Rows from block 8 of a small image classifier, named by matrix and row number. Rows with one number belong to one neuron. Each number is 50 + 12 x the weight over its row's rms, rounded and kept within 0 to 99. All counts start at 0.
Before each neuron's rows are labels from the 100 images, of 14976, where the neuron reaches its largest size: "colour at peak" is the nearest of a few named colours to the mean colour under the peak. Only what is clearly more common there than usual is listed. The data: pixel-art sprites of 400 made-up characters on tiled backdrops. In brackets: how many of the 100.
# gate: MLP gate (model.blocks.8.mlp.gate.weight, 336x128), inputs 0-127
# fc1: MLP up (model.blocks.8.mlp.fc1.weight, 336x128), inputs 0-127
# fc2: MLP down (model.blocks.8.mlp.fc2.weight, 128x336, transposed), outputs 0-127

colour at peak: grey (59)
gate.24:71 36 63 58 47 45 57 36 63 19 56 56 51 50 30 64 72 53 40 57 38 47 66 46 36 56 37 58 37 53 61 63 44 46 48 52 24 53 44 60 42 71 45 65 33 42 43 42 24 49 51 31 40 57 52 51 42 48 61 50 59 56 52 33 40 32 46 31 55 44 63 55 42 68 40 53 67 42 64 52 71 53 58 48 62 19 57 55 56 31 66 53 55 61 68 48 61 34 47 70 70 34 45 31 55 49 56 50 50 66 55 58 36 39 51 30 33 53 64 41 66 51 53 55 75 60 46 41
fc1.24:53 31 38 72 51 55 59 34 52 54 58 61 60 55 53 45 42 67 57 52 41 41 56 36 49 53 58 83 58 38 39 54 30 33 49 54 46 29 52 38 63 67 19 53 50 37 71 32 51 52 69 38 62 62 40 50 31 31 71 64 68 31 47 17 54 43 35 38 49 57 56 43 57 53 40 26 54 52 43 52 43 69 42 51 71 43 50 44 63 62 50 50 65 46 46 54 61 34 63 47 53 51 42 28 56 37 52 41 55 43 54 75 48 28 53 52 30 63 64 47 63 52 55 47 44 47 62 50
fc2.24:73 50 55 38 63 67 60 56 62 72 51 64 54 39 33 55 58 38 59 57 39 57 54 68 24 51 54 48 37 49 39 44 55 18 34 45 59 68 66 45 42 37 53 47 70 53 39 67 50 51 37 42 45 75 42 64 47 58 52 43 54 50 43 63 64 59 60 54 54 47 41 58 42 55 60 60 49 57 53 47 59 50 30 38 28 17 53 56 48 39 65 64 38 58 32 64 48 50 52 52 68 24 71 62 60 51 33 30 39 63 47 56 46 35 50 34 40 35 60 53 51 44 64 50 48 45 21 54

colour at peak: grey (73)
gate.198:58 41 57 72 50 47 39 46 54 50 51 66 52 43 54 52 38 57 57 28 51 51 44 70 60 34 49 50 44 76 38 57 60 45 45 60 48 42 60 66 57 46 63 43 40 43 63 44 45 49 48 49 69 36 62 51 67 67 43 57 37 63 63 34 47 43 42 41 57 41 32 69 29 54 69 57 69 35 48 12 40 70 43 50 44 51 41 40 54 50 65 58 56 47 47 62 48 55 21 41 77 44 49 53 51 17 50 42 59 69 44 66 71 47 37 41 37 54 67 59 76 56 58 54 39 59 41 64
fc1.198:64 55 54 48 48 65 57 37 49 66 56 51 64 64 64 60 57 53 15 44 57 48 59 42 48 54 45 46 46 44 53 47 46 51 35 58 44 56 21 61 48 35 40 54 52 36 49 64 31 46 44 59 44 64 40 73 62 51 57 62 50 40 42 63 57 77 64 35 57 70 61 50 46 44 36 38 38 61 35 23 61 20 37 62 40 51 81 50 63 44 64 59 25 48 60 61 38 48 57 63 35 29 63 55 54 52 36 38 35 43 59 57 44 65 61 47 24 44 55 42 47 40 65 39 47 43 44 61
fc2.198:46 42 54 35 50 49 42 63 66 65 46 77 63 53 42 34 38 59 54 48 32 57 54 57 47 63 47 43 44 47 51 54 28 48 50 44 61 49 69 65 36 33 25 41 41 67 40 38 63 76 60 38 54 52 36 84 45 60 44 34 60 42 64 40 60 51 58 52 31 39 64 52 48 54 52 50 48 67 57 55 41 39 44 39 52 51 49 17 39 44 52 41 61 46 31 29 52 57 48 52 53 49 34 55 53 30 50 41 63 69 69 36 37 64 18 45 67 61 48 54 69 38 46 40 47 65 57 42

colour at peak: brown (60)
gate.199:52 45 62 42 41 56 28 25 44 40 54 51 43 53 59 52 42 44 32 51 74 45 47 56 58 50 67 51 35 46 53 57 32 55 49 42 41 58 39 21 57 65 72 56 44 68 61 39 51 41 57 65 87 50 54 50 43 49 25 46 53 60 69 66 34 40 52 55 59 45 41 57 54 91 51 67 51 52 38 61 47 38 21 63 52 55 35 42 47 56 36 36 44 48 48 58 27 69 63 60 56 38 46 44 53 80 54 46 46 48 68 46 32 41 45 48 49 42 48 49 47 56 36 61 66 53 54 35
fc1.199:46 53 66 30 59 51 55 63 66 54 43 38 42 20 43 28 57 50 52 41 63 36 50 53 53 51 43 27 33 54 61 58 38 61 67 31 47 37 60 50 35 59 74 45 49 63 44 60 46 48 47 62 44 42 49 41 51 62 63 47 58 66 33 50 54 43 18 64 77 49 45 60 47 54 52 46 52 62 51 72 60 42 42 66 48 63 39 59 32 34 47 32 31 53 70 32 51 65 57 77 54 56 40 40 63 39 53 55 32 63 34 58 41 37 48 43 49 67 47 52 25 56 36 44 54 42 59 23
fc2.199:76 38 32 37 53 55 54 43 62 60 44 40 66 53 63 50 60 43 46 54 55 58 52 22 43 64 44 74 40 42 59 64 23 63 48 40 46 37 47 56 62 30 58 51 50 26 66 34 69 63 48 41 69 52 58 67 48 30 56 40 43 35 54 46 61 68 43 58 40 71 54 43 49 60 40 47 49 55 48 27 63 41 39 61 42 52 70 22 71 64 47 73 45 52 52 45 55 36 53 38 60 39 58 55 46 68 62 54 22 61 50 42 31 50 43 56 44 77 63 52 39 54 42 63 54 57 49 48

colour at peak: grey (81)
gate.225:52 48 44 49 37 62 71 43 32 67 44 55 43 29 60 59 42 45 63 46 47 49 56 52 43 34 66 53 42 30 73 57 19 45 52 65 52 62 54 47 56 42 38 40 46 46 58 69 42 50 44 41 55 48 46 50 50 62 42 54 67 39 18 55 58 49 59 50 72 37 64 45 33 47 58 61 57 50 39 63 54 63 66 43 55 27 55 37 51 41 41 41 49 43 25 32 53 42 42 65 54 66 75 45 43 43 67 64 48 61 65 40 45 53 20 48 71 62 58 30 52 41 55 18 41 33 55 52
fc1.225:48 53 52 51 56 35 29 41 58 36 46 47 53 51 31 49 44 56 35 78 33 35 33 50 71 69 37 56 47 56 43 46 54 43 27 63 57 20 61 77 53 39 62 54 46 54 44 30 42 39 71 41 57 66 46 58 51 50 58 40 20 61 61 46 68 46 46 52 39 68 26 51 70 52 29 49 52 42 55 53 41 37 55 45 46 57 30 57 50 48 46 53 31 32 64 37 57 51 47 31 51 33 16 51 43 60 55 52 67 44 29 56 43 46 46 58 40 55 53 65 37 70 53 53 50 52 50 38
fc2.225:30 53 41 31 60 61 53 58 48 68 53 41 57 53 49 52 60 40 50 43 51 66 61 43 51 53 48 34 43 75 34 55 55 37 43 67 52 55 44 45 47 39 54 55 44 54 52 60 73 56 55 49 57 53 42 38 55 32 59 46 48 35 22 30 50 58 50 58 47 68 60 64 41 36 61 43 33 45 54 37 42 56 48 66 44 49 56 55 47 46 31 41 58 64 58 50 49 28 77 68 49 60 63 78 38 36 57 29 41 57 49 52 26 46 22 37 68 65 70 60 49 24 51 67 67 50 20 49

colour at peak: brown (71)
gate.26:55 46 46 63 36 74 61 44 50 39 53 67 39 53 37 65 42 42 55 60 36 40 41 47 63 70 44 60 65 58 56 48 65 66 76 37 18 68 45 67 63 47 62 51 45 62 54 59 62 50 40 50 53 36 75 68 75 29 33 42 54 40 55 38 67 38 58 49 48 54 81 37 26 42 67 44 52 40 31 40 63 47 60 41 67 45 52 35 36 54 51 42 41 37 48 24 44 49 46 49 45 37 58 45 56 44 29 54 49 46 64 42 47 39 42 43 48 48 53 35 45 43 57 51 51 78 61 53
fc1.26:52 54 50 42 55 49 59 38 35 66 46 48 63 33 47 52 26 40 41 47 57 62 77 54 26 43 35 35 45 64 49 46 41 45 40 44 43 38 56 50 41 54 52 45 64 58 44 57 71 54 45 33 49 52 40 56 71 53 43 32 76 42 76 30 49 52 53 61 78 50 32 50 41 38 39 60 58 40 51 64 40 44 42 47 64 27 68 41 67 45 61 49 42 49 53 46 29 64 39 51 45 59 52 44 41 41 43 49 60 70 77 66 36 58 62 61 48 48 36 62 24 77 69 56 40 51 34 56
fc2.26:40 43 32 55 33 41 54 48 47 45 69 46 42 69 67 31 71 63 48 32 49 55 43 43 57 53 59 64 57 20 78 42 51 50 45 58 68 60 48 47 52 59 35 15 51 63 58 36 55 52 65 58 59 58 42 33 57 31 56 46 58 68 30 54 41 57 48 58 57 40 55 46 54 76 55 67 25 49 45 72 62 59 43 55 29 48 37 55 44 61 51 59 63 60 55 84 40 33 59 52 47 36 68 58 58 33 53 45 57 34 54 55 54 50 44 45 54 44 60 54 67 54 26 55 56 41 58 56

colour at peak: brown (52)
gate.173:37 39 70 63 50 43 40 44 49 45 67 41 38 47 56 55 39 54 56 41 52 52 54 49 47 67 53 55 39 70 67 66 26 33 65 59 47 65 66 37 62 61 37 26 62 31 52 43 53 40 46 51 57 18 46 53 51 56 53 49 51 57 33 55 68 55 53 50 36 59 23 38 44 67 53 22 51 47 62 66 46 53 37 53 44 49 44 29 49 37 47 76 44 55 62 54 67 53 32 46 29 42 50 48 34 37 41 32 62 41 59 69 50 57 64 35 38 47 44 41 52 77 34 53 45 62 74 51
fc1.173:39 54 42 56 51 44 41 64 65 41 31 51 67 48 47 52 41 47 56 68 49 37 54 54 29 41 46 42 60 48 47 44 43 45 39 26 73 31 40 35 44 35 54 46 40 53 58 68 49 46 33 39 45 70 56 36 60 40 47 40 52 65 69 30 46 59 63 32 52 40 45 39 50 53 37 82 75 61 38 35 51 46 80 43 51 60 60 54 59 39 58 31 66 43 53 67 48 38 65 58 45 38 35 60 57 49 64 64 51 52 69 54 50 56 42 42 45 52 52 49 55 21 54 45 41 60 13 68
fc2.173:57 50 44 55 43 38 34 42 62 74 60 54 68 61 39 35 49 40 56 49 43 50 51 40 46 73 33 37 31 46 45 53 39 56 59 60 49 44 40 48 60 37 67 63 41 50 36 55 51 54 60 62 59 63 64 53 37 70 39 57 34 56 40 49 54 37 46 32 44 44 30 61 65 54 69 21 60 57 48 59 44 69 56 49 61 45 62 47 37 43 42 56 53 54 45 39 50 77 58 33 63 26 70 34 33 54 39 49 49 57 52 57 41 46 52 31 37 24 68 30 48 30 56 81 66 63 39 53

colour at peak: black (66)
gate.267:50 55 33 76 37 52 47 41 49 54 61 49 48 64 32 65 44 56 44 49 48 43 22 66 67 33 57 36 47 54 57 52 68 48 43 45 42 41 81 39 52 47 64 57 55 31 69 46 57 54 41 34 82 56 64 46 69 46 47 35 51 32 35 44 39 33 53 38 40 69 57 31 31 58 43 59 57 65 46 35 49 71 45 56 41 51 42 54 52 49 36 52 20 67 35 67 39 44 51 28 47 53 65 44 31 50 52 72 41 57 57 36 37 47 46 58 52 62 63 71 32 39 45 49 45 53 50 48
fc1.267:63 57 38 67 53 53 49 57 66 52 69 54 46 38 52 70 70 38 47 55 62 62 65 38 35 48 56 35 37 59 54 64 35 48 44 54 44 49 47 50 44 35 66 58 23 29 48 62 44 57 59 45 41 49 49 46 56 50 49 31 69 41 41 58 41 42 80 28 45 46 66 42 57 56 31 55 43 54 22 39 58 23 62 55 61 61 42 39 56 58 45 48 44 45 54 64 41 70 41 46 74 69 46 57 35 37 73 43 54 53 48 35 44 53 55 55 45 32 84 46 36 67 43 39 41 42 63 31
fc2.267:45 41 52 56 48 68 63 60 81 62 39 52 48 49 57 50 70 32 60 56 44 34 42 59 35 47 36 41 31 56 40 56 53 48 51 52 83 55 51 44 66 38 54 42 54 68 51 76 47 41 62 40 54 59 60 53 54 47 40 29 33 46 49 36 33 51 53 53 79 54 41 78 42 64 42 40 25 34 46 60 48 37 57 57 55 49 26 58 51 53 46 54 42 62 28 84 42 42 55 31 42 56 60 52 59 49 57 50 57 39 64 67 29 39 50 42 55 36 51 50 40 64 42 62 27 53 44 51

colour at peak: grey (59); pink (37)
gate.119:64 47 64 39 67 68 48 37 41 57 51 26 48 45 63 41 59 54 80 70 30 55 50 52 59 60 56 28 47 56 59 51 67 57 64 70 50 43 56 32 49 78 55 26 50 39 61 17 33 34 54 54 38 59 44 46 45 54 37 44 60 51 32 40 45 41 58 67 54 55 43 56 61 32 58 70 38 36 30 75 51 66 56 55 38 38 50 43 30 52 26 46 55 59 56 47 42 55 46 52 35 53 36 50 38 43 55 43 61 38 41 34 63 31 54 32 59 50 68 62 48 63 43 37 47 53 56 45
fc1.119:59 43 64 40 61 54 29 50 46 39 38 30 58 55 45 56 54 76 73 43 67 28 54 47 41 39 42 42 48 57 42 31 78 54 32 61 41 50 41 47 40 47 53 56 35 50 56 49 51 63 51 63 26 58 44 55 75 46 58 50 62 34 44 63 40 56 64 48 51 48 63 56 58 44 56 55 60 64 58 67 40 64 42 47 66 59 61 30 46 43 33 49 63 20 56 33 45 54 55 40 56 71 36 64 40 47 49 28 71 31 50 49 71 61 49 63 66 23 38 45 58 51 58 61 47 29 55 67
fc2.119:51 66 59 53 38 42 56 46 50 41 51 51 79 59 51 30 58 50 59 54 59 61 54 58 65 64 48 56 65 43 46 35 45 66 60 63 75 27 42 47 67 42 51 62 53 40 65 38 48 57 46 57 34 52 63 61 68 63 34 71 57 29 52 52 60 32 38 58 40 39 38 41 52 75 78 41 42 56 51 59 36 72 57 84 39 51 52 56 37 38 52 42 57 30 46 51 51 58 60 31 44 59 36 50 71 53 56 45 43 51 59 37 30 50 69 40 45 39 50 42 49 44 57 46 29 61 61 26

colour at peak: black (86)
gate.38:53 81 81 48 40 63 24 55 47 61 33 57 56 59 39 51 67 47 76 59 36 54 65 46 30 55 35 52 50 60 54 59 63 40 51 46 53 39 20 33 41 42 26 50 39 43 67 54 31 43 67 38 47 41 35 22 63 46 57 62 51 64 38 49 53 40 41 52 60 61 48 47 43 51 33 60 41 72 30 50 50 45 71 41 62 28 55 86 51 56 52 52 45 68 46 41 48 59 54 42 45 52 41 44 46 36 54 48 21 42 52 49 43 38 43 48 46 44 47 54 57 60 48 62 56 47 50 50
fc1.38:66 88 57 63 34 58 21 62 33 69 46 66 55 64 43 50 62 38 72 58 43 40 55 63 57 41 47 62 50 52 52 58 53 45 68 49 30 26 20 30 47 43 34 68 56 49 69 50 52 49 40 29 46 41 39 27 29 54 40 46 48 64 41 44 60 44 46 33 46 53 58 48 28 52 45 66 62 53 24 41 47 51 51 51 48 45 43 61 42 54 48 44 52 47 44 65 35 64 53 50 53 35 47 71 51 29 59 39 48 52 35 54 30 38 35 57 37 54 63 65 46 43 48 36 49 54 39 51
fc2.38:40 35 53 30 71 65 65 38 50 51 53 51 35 49 51 65 54 34 29 56 63 60 54 51 45 50 59 46 57 69 31 57 42 69 43 45 39 53 35 53 45 52 57 45 51 47 51 54 54 42 42 46 70 46 51 53 54 60 32 63 80 62 49 45 45 81 61 73 38 59 57 53 46 66 68 44 55 37 67 47 57 51 64 47 77 56 33 72 46 39 66 42 26 47 38 28 28 44 36 67 56 42 55 42 64 54 68 51 44 63 58 42 55 69 48 55 64 44 63 70 46 52 27 38 40 49 68 55

colour at peak: brown (66)
gate.187:55 61 42 33 72 38 53 51 41 53 57 44 67 46 61 54 43 62 44 71 53 61 41 60 42 48 40 43 53 56 39 44 36 43 48 55 47 49 56 37 68 67 39 58 68 62 49 41 50 79 64 71 57 23 52 50 20 56 42 49 43 36 46 37 58 44 27 61 59 19 56 32 44 50 54 36 40 60 41 48 37 57 46 45 46 46 41 56 45 46 58 53 30 32 35 49 53 62 34 58 27 62 55 54 52 34 53 73 33 42 47 58 62 47 65 41 76 34 50 63 45 35 65 52 31 71 32 49
fc1.187:39 55 57 42 29 31 66 40 27 45 40 54 45 68 53 25 43 57 65 57 43 44 31 53 19 47 48 45 39 39 59 65 16 63 46 50 32 56 52 70 61 67 63 51 48 66 57 42 49 36 52 31 42 61 44 60 63 28 54 57 47 47 64 51 36 75 42 51 55 64 54 41 43 45 35 38 49 29 59 64 72 53 55 39 51 57 33 42 54 41 15 59 45 46 58 36 49 46 44 57 35 38 45 74 51 45 63 52 63 53 36 45 43 51 69 59 52 35 58 56 44 51 44 37 59 61 52 57
fc2.187:56 29 55 52 46 61 63 59 43 61 51 35 56 23 51 68 45 45 55 43 61 55 66 49 71 49 50 37 35 58 50 54 63 35 41 30 55 44 48 42 51 41 47 45 43 48 52 44 51 67 66 43 70 75 48 27 53 72 59 24 55 57 30 26 45 41 53 58 58 49 41 47 45 49 43 40 39 51 40 52 39 53 45 70 57 48 70 54 38 75 55 53 56 63 38 58 53 43 60 56 43 40 65 54 69 34 57 24 60 63 49 47 64 51 23 27 25 67 43 38 52 39 26 60 51 40 46 49

colour at peak: brown (67)
gate.64:19 48 30 54 63 59 53 60 63 41 57 46 66 53 51 66 48 34 53 30 50 51 62 62 56 48 17 30 53 40 73 72 46 35 57 54 63 33 52 74 60 34 51 44 58 52 50 57 25 53 41 30 45 45 49 55 44 57 58 48 66 55 59 42 41 37 67 54 32 53 61 58 56 56 65 44 62 54 45 32 52 52 40 47 30 24 67 43 43 22 55 51 34 48 40 67 66 41 39 59 78 56 35 39 57 60 45 68 45 41 55 45 31 36 46 43 58 48 44 63 38 53 54 54 62 43 50 54
fc1.64:46 51 66 52 55 57 41 59 54 57 55 63 51 47 63 69 50 67 47 68 40 69 70 50 54 35 54 31 73 60 51 27 52 63 65 59 54 30 67 47 66 74 49 51 43 53 47 53 31 69 54 54 38 42 52 42 44 75 69 64 49 47 51 49 58 45 60 27 42 55 57 57 38 51 62 43 55 46 55 39 71 48 19 46 56 57 42 67 59 37 62 56 42 53 22 50 48 48 61 38 50 41 28 57 77 48 39 46 32 47 50 52 46 47 39 22 56 43 35 63 37 55 39 55 69 44 26 57
fc2.64:43 54 38 55 39 68 46 50 38 49 60 22 55 61 48 55 45 56 50 42 48 44 48 44 59 66 65 59 36 43 50 57 57 49 37 57 37 55 45 60 39 68 38 26 53 57 59 40 43 32 40 47 63 53 32 70 37 29 58 62 67 47 56 65 62 55 29 76 47 30 54 56 58 42 41 17 36 48 36 66 36 37 52 30 57 63 51 50 52 70 51 47 50 71 34 65 63 44 45 70 44 73 66 59 39 66 51 43 57 44 68 46 59 34 51 47 70 75 36 52 38 40 47 46 45 61 68 53

colour at peak: brown (52)
gate.30:64 45 48 49 29 44 53 25 33 54 66 67 45 57 62 68 63 78 59 70 38 32 39 48 57 35 39 51 56 42 57 35 64 40 66 59 55 54 57 57 55 56 53 59 46 39 60 46 50 62 55 63 40 37 55 64 67 33 48 52 50 55 41 53 45 44 45 78 49 22 33 38 52 47 56 70 44 41 53 41 59 67 59 54 64 57 52 64 69 15 57 68 44 47 51 66 48 61 32 52 64 58 35 37 33 43 76 55 36 45 38 60 41 48 34 51 45 40 34 47 53 57 43 67 54 38 32 59
fc1.30:53 49 45 51 58 55 58 62 51 63 63 55 60 61 60 31 41 48 76 34 79 66 67 68 49 47 46 58 57 43 38 75 27 47 40 45 43 58 63 71 49 34 66 50 65 44 41 67 28 45 54 28 66 47 39 49 33 56 49 59 55 31 63 38 57 30 64 31 56 59 57 64 55 34 46 34 48 38 36 74 41 28 47 60 55 36 37 31 48 57 50 40 37 35 53 44 57 61 77 60 47 36 50 44 59 48 59 54 62 28 52 53 47 31 42 43 56 43 50 52 47 57 30 45 59 51 37 57
fc2.30:52 36 73 64 36 52 46 39 62 42 60 52 62 52 55 55 27 59 48 64 55 57 31 35 55 30 68 41 60 44 57 35 70 39 34 43 36 31 43 47 56 63 32 44 34 56 53 47 69 62 62 38 55 50 39 43 58 40 54 35 24 44 45 67 23 59 38 62 45 41 61 33 54 48 52 49 34 55 52 42 36 45 48 60 36 30 47 65 46 38 34 61 58 72 28 70 52 47 56 68 25 57 38 61 47 60 49 25 60 57 75 53 54 47 37 47 50 40 34 54 33 44 48 55 65 41 53 42

colour at peak: grey (56)
gate.102:31 35 58 61 57 31 17 68 41 59 45 66 36 41 59 60 44 52 53 27 45 44 66 62 41 67 62 40 43 41 54 63 62 61 50 77 48 50 31 45 35 25 28 45 48 58 64 39 58 51 59 47 72 49 46 60 24 57 57 58 31 74 64 57 66 51 47 65 68 54 67 65 54 43 57 41 40 54 43 48 43 44 59 65 49 43 44 26 49 54 55 34 61 52 61 55 53 41 44 39 55 44 56 45 40 55 60 35 58 76 39 56 57 39 62 60 51 61 60 60 59 73 46 73 48 65 46 53
fc1.102:53 39 67 58 37 52 51 49 49 50 67 42 73 60 50 42 50 56 54 47 66 51 40 53 82 23 26 42 60 58 43 42 50 47 35 51 65 61 52 44 68 52 42 49 50 56 32 61 47 44 42 34 67 60 68 41 56 48 44 36 63 43 18 47 51 46 38 39 38 42 52 36 45 63 62 61 53 48 36 65 45 55 27 57 50 25 47 51 50 43 62 51 52 31 42 46 48 64 63 51 35 09 49 61 38 61 40 55 36 47 52 48 67 63 49 39 26 52 48 33 53 26 38 55 76 47 56 55
fc2.102:22 51 64 54 33 27 57 62 51 57 52 64 65 30 45 25 52 53 77 46 40 57 68 61 45 47 66 59 26 51 45 75 69 42 53 27 56 50 33 43 35 33 65 48 53 51 52 58 61 61 70 41 47 39 53 48 37 59 39 55 50 47 63 39 44 49 68 43 62 49 35 41 60 70 45 71 61 31 34 40 46 60 63 47 55 52 45 47 66 60 45 44 72 48 67 51 51 76 60 54 35 56 43 35 41 33 61 48 47 52 47 44 45 58 56 41 59 63 63 47 56 45 77 28 50 58 39 44

colour at peak: black (74)
gate.58:29 53 48 46 48 31 52 58 28 53 50 46 35 52 66 56 42 55 49 47 37 43 56 36 50 45 47 50 65 58 46 64 33 54 67 48 52 39 26 70 65 54 55 51 30 47 63 66 67 64 45 42 59 40 63 43 35 52 60 44 67 76 33 61 44 31 60 53 62 60 41 54 16 48 46 64 64 46 73 57 59 47 57 62 53 52 41 39 55 63 55 52 45 60 43 79 43 38 24 48 52 61 69 41 52 16 48 53 43 57 35 45 62 53 40 53 62 46 65 64 54 37 65 55 36 75 56 42
fc1.58:45 54 58 53 36 69 49 42 52 26 53 50 60 66 35 37 53 45 53 34 58 57 29 61 33 51 51 58 49 38 58 26 59 46 42 80 62 55 50 35 57 54 39 66 56 56 27 45 49 29 56 56 38 55 31 68 70 25 52 43 47 46 62 57 51 52 32 49 45 50 69 32 80 42 59 39 31 42 41 55 43 65 45 54 63 58 47 56 41 52 46 45 51 39 57 43 73 58 68 46 43 29 40 37 56 69 54 50 48 55 53 57 39 48 40 53 42 84 26 36 41 61 60 61 50 53 33 62
fc2.58:66 56 38 31 66 65 67 56 29 53 31 54 48 55 59 73 45 72 47 38 43 56 50 39 54 54 49 53 58 37 41 42 38 42 24 28 47 41 54 44 32 35 47 31 37 54 62 57 54 82 60 35 66 54 64 49 33 46 50 63 15 53 35 57 49 49 40 45 42 41 56 70 41 50 45 38 51 77 39 46 34 47 26 66 54 57 63 40 38 55 56 55 41 51 57 50 37 53 38 62 54 44 34 51 51 64 47 65 76 47 71 49 32 53 40 48 42 46 62 55 64 58 53 63 53 37 58 43

colour at peak: black (43)
gate.51:46 38 55 65 28 63 13 36 52 53 59 42 52 41 49 27 50 43 47 42 59 54 54 40 61 72 44 43 58 44 50 39 32 41 37 50 39 41 54 55 42 36 31 57 54 58 56 57 28 29 52 50 45 52 40 50 21 62 51 45 40 52 53 50 62 52 51 49 55 38 44 50 50 59 58 38 42 70 46 55 45 54 56 41 32 45 47 58 54 58 52 52 38 85 37 74 45 58 42 70 74 36 52 60 32 35 41 45 44 64 51 85 42 52 54 59 44 75 75 63 70 40 47 41 44 60 44 49
fc1.51:47 72 57 46 60 43 63 65 48 52 39 32 46 42 58 50 63 69 57 75 39 38 66 85 26 48 55 66 33 59 51 53 56 47 61 55 65 53 55 29 43 48 57 62 54 46 50 45 54 66 55 44 33 43 41 26 55 29 39 53 64 50 35 47 39 61 41 50 47 28 46 55 58 37 55 52 68 43 68 31 41 54 42 48 50 59 44 29 65 54 53 49 47 17 53 39 50 78 35 42 35 73 25 40 47 53 48 46 54 43 48 44 43 45 46 39 53 33 37 61 44 69 67 33 58 48 44 45
fc2.51:35 43 67 51 57 71 45 42 56 45 55 58 32 82 40 28 64 47 48 35 54 35 58 50 52 59 52 66 53 38 68 54 43 55 43 36 53 73 48 48 40 54 67 74 48 65 55 57 56 50 38 33 58 45 52 58 32 49 44 38 49 65 50 45 41 46 51 26 67 37 61 44 51 48 55 29 39 50 45 54 62 47 52 72 47 70 50 70 50 58 67 60 50 38 67 54 53 47 71 54 70 32 50 57 53 40 62 45 62 49 52 58 09 41 32 68 43 43 34 38 65 70 41 41 52 32 54 46

colour at peak: grey (71)
gate.271:44 46 49 31 49 26 33 21 32 61 64 39 50 57 38 53 57 54 40 48 49 42 39 55 63 47 33 35 45 52 57 73 44 22 58 63 52 51 70 29 55 48 54 76 57 37 59 56 58 34 67 39 61 42 45 63 40 53 37 66 67 36 40 47 54 77 52 41 35 57 70 44 54 45 66 46 51 47 51 71 69 59 44 52 49 51 37 62 58 51 72 32 47 48 52 40 67 51 55 58 50 34 56 55 55 54 23 57 57 42 30 44 62 44 41 50 34 64 70 60 47 43 52 33 55 45 26 62
fc1.271:53 75 50 51 42 43 72 42 54 35 29 37 64 38 58 61 54 35 53 41 51 48 50 53 57 40 53 70 42 63 49 31 44 61 41 43 41 58 32 67 45 61 43 49 46 49 45 36 49 70 40 63 46 49 76 39 61 54 61 45 44 55 71 75 46 35 47 66 60 56 41 58 57 57 44 37 59 53 32 17 29 47 62 43 50 52 52 34 48 46 13 59 35 51 45 44 51 56 59 46 49 67 50 26 44 46 75 54 31 50 65 60 30 69 50 43 73 50 29 51 52 46 53 43 48 66 59 50
fc2.271:54 59 36 54 49 69 40 55 55 44 66 29 42 67 58 49 29 71 53 67 69 43 45 48 62 55 61 54 45 69 62 63 58 28 51 57 53 50 47 39 60 29 56 66 46 68 53 52 50 52 63 55 57 30 53 46 50 57 55 58 46 35 63 47 54 70 56 69 51 49 38 44 41 52 49 33 71 31 51 58 45 60 39 57 53 57 57 49 36 45 13 50 64 72 49 25 44 42 53 60 40 52 42 86 51 55 50 63 57 39 57 54 28 54 62 40 67 61 41 54 45 25 33 38 41 39 37 31

colour at peak: brown (58)
gate.36:69 66 58 59 51 65 20 40 41 55 48 31 47 30 57 55 60 62 68 75 52 41 49 46 46 56 51 51 55 41 61 53 51 48 72 43 53 38 49 43 22 39 56 69 37 56 47 49 38 62 39 30 27 36 70 58 55 52 28 55 47 65 40 61 43 42 28 49 31 49 20 59 42 42 28 52 57 50 50 54 44 41 67 36 57 66 29 33 48 46 37 58 48 56 61 41 55 62 51 34 76 66 60 47 42 56 51 46 57 47 37 30 34 54 60 49 57 41 70 45 51 65 43 57 43 46 51 29
fc1.36:37 23 45 43 43 58 72 77 26 49 50 59 56 49 59 64 33 42 44 53 52 56 75 51 59 52 41 55 56 62 25 46 40 54 32 44 48 49 39 63 62 65 38 48 58 72 23 58 56 36 46 58 66 66 34 45 34 65 45 49 47 45 49 47 62 55 52 60 62 59 48 48 57 57 52 55 45 73 51 56 48 48 36 47 35 56 57 61 64 47 38 55 64 43 40 45 49 37 55 55 49 45 16 49 36 58 56 56 70 31 71 85 57 52 56 70 48 43 56 43 31 37 29 42 62 54 51 39
fc2.36:46 41 40 41 39 54 20 64 84 45 69 38 52 66 61 63 49 49 56 55 62 58 75 43 34 40 45 50 62 36 50 68 62 32 53 43 51 51 62 44 35 42 50 55 49 47 47 43 82 67 64 35 46 47 46 68 56 49 50 58 23 43 55 67 28 36 47 50 55 49 66 55 66 47 39 54 55 71 53 42 51 47 42 44 35 68 55 61 43 43 34 42 49 72 48 64 53 39 59 37 22 39 47 49 34 49 58 67 41 54 55 44 40 43 35 45 65 63 34 42 46 73 58 49 70 59 60 48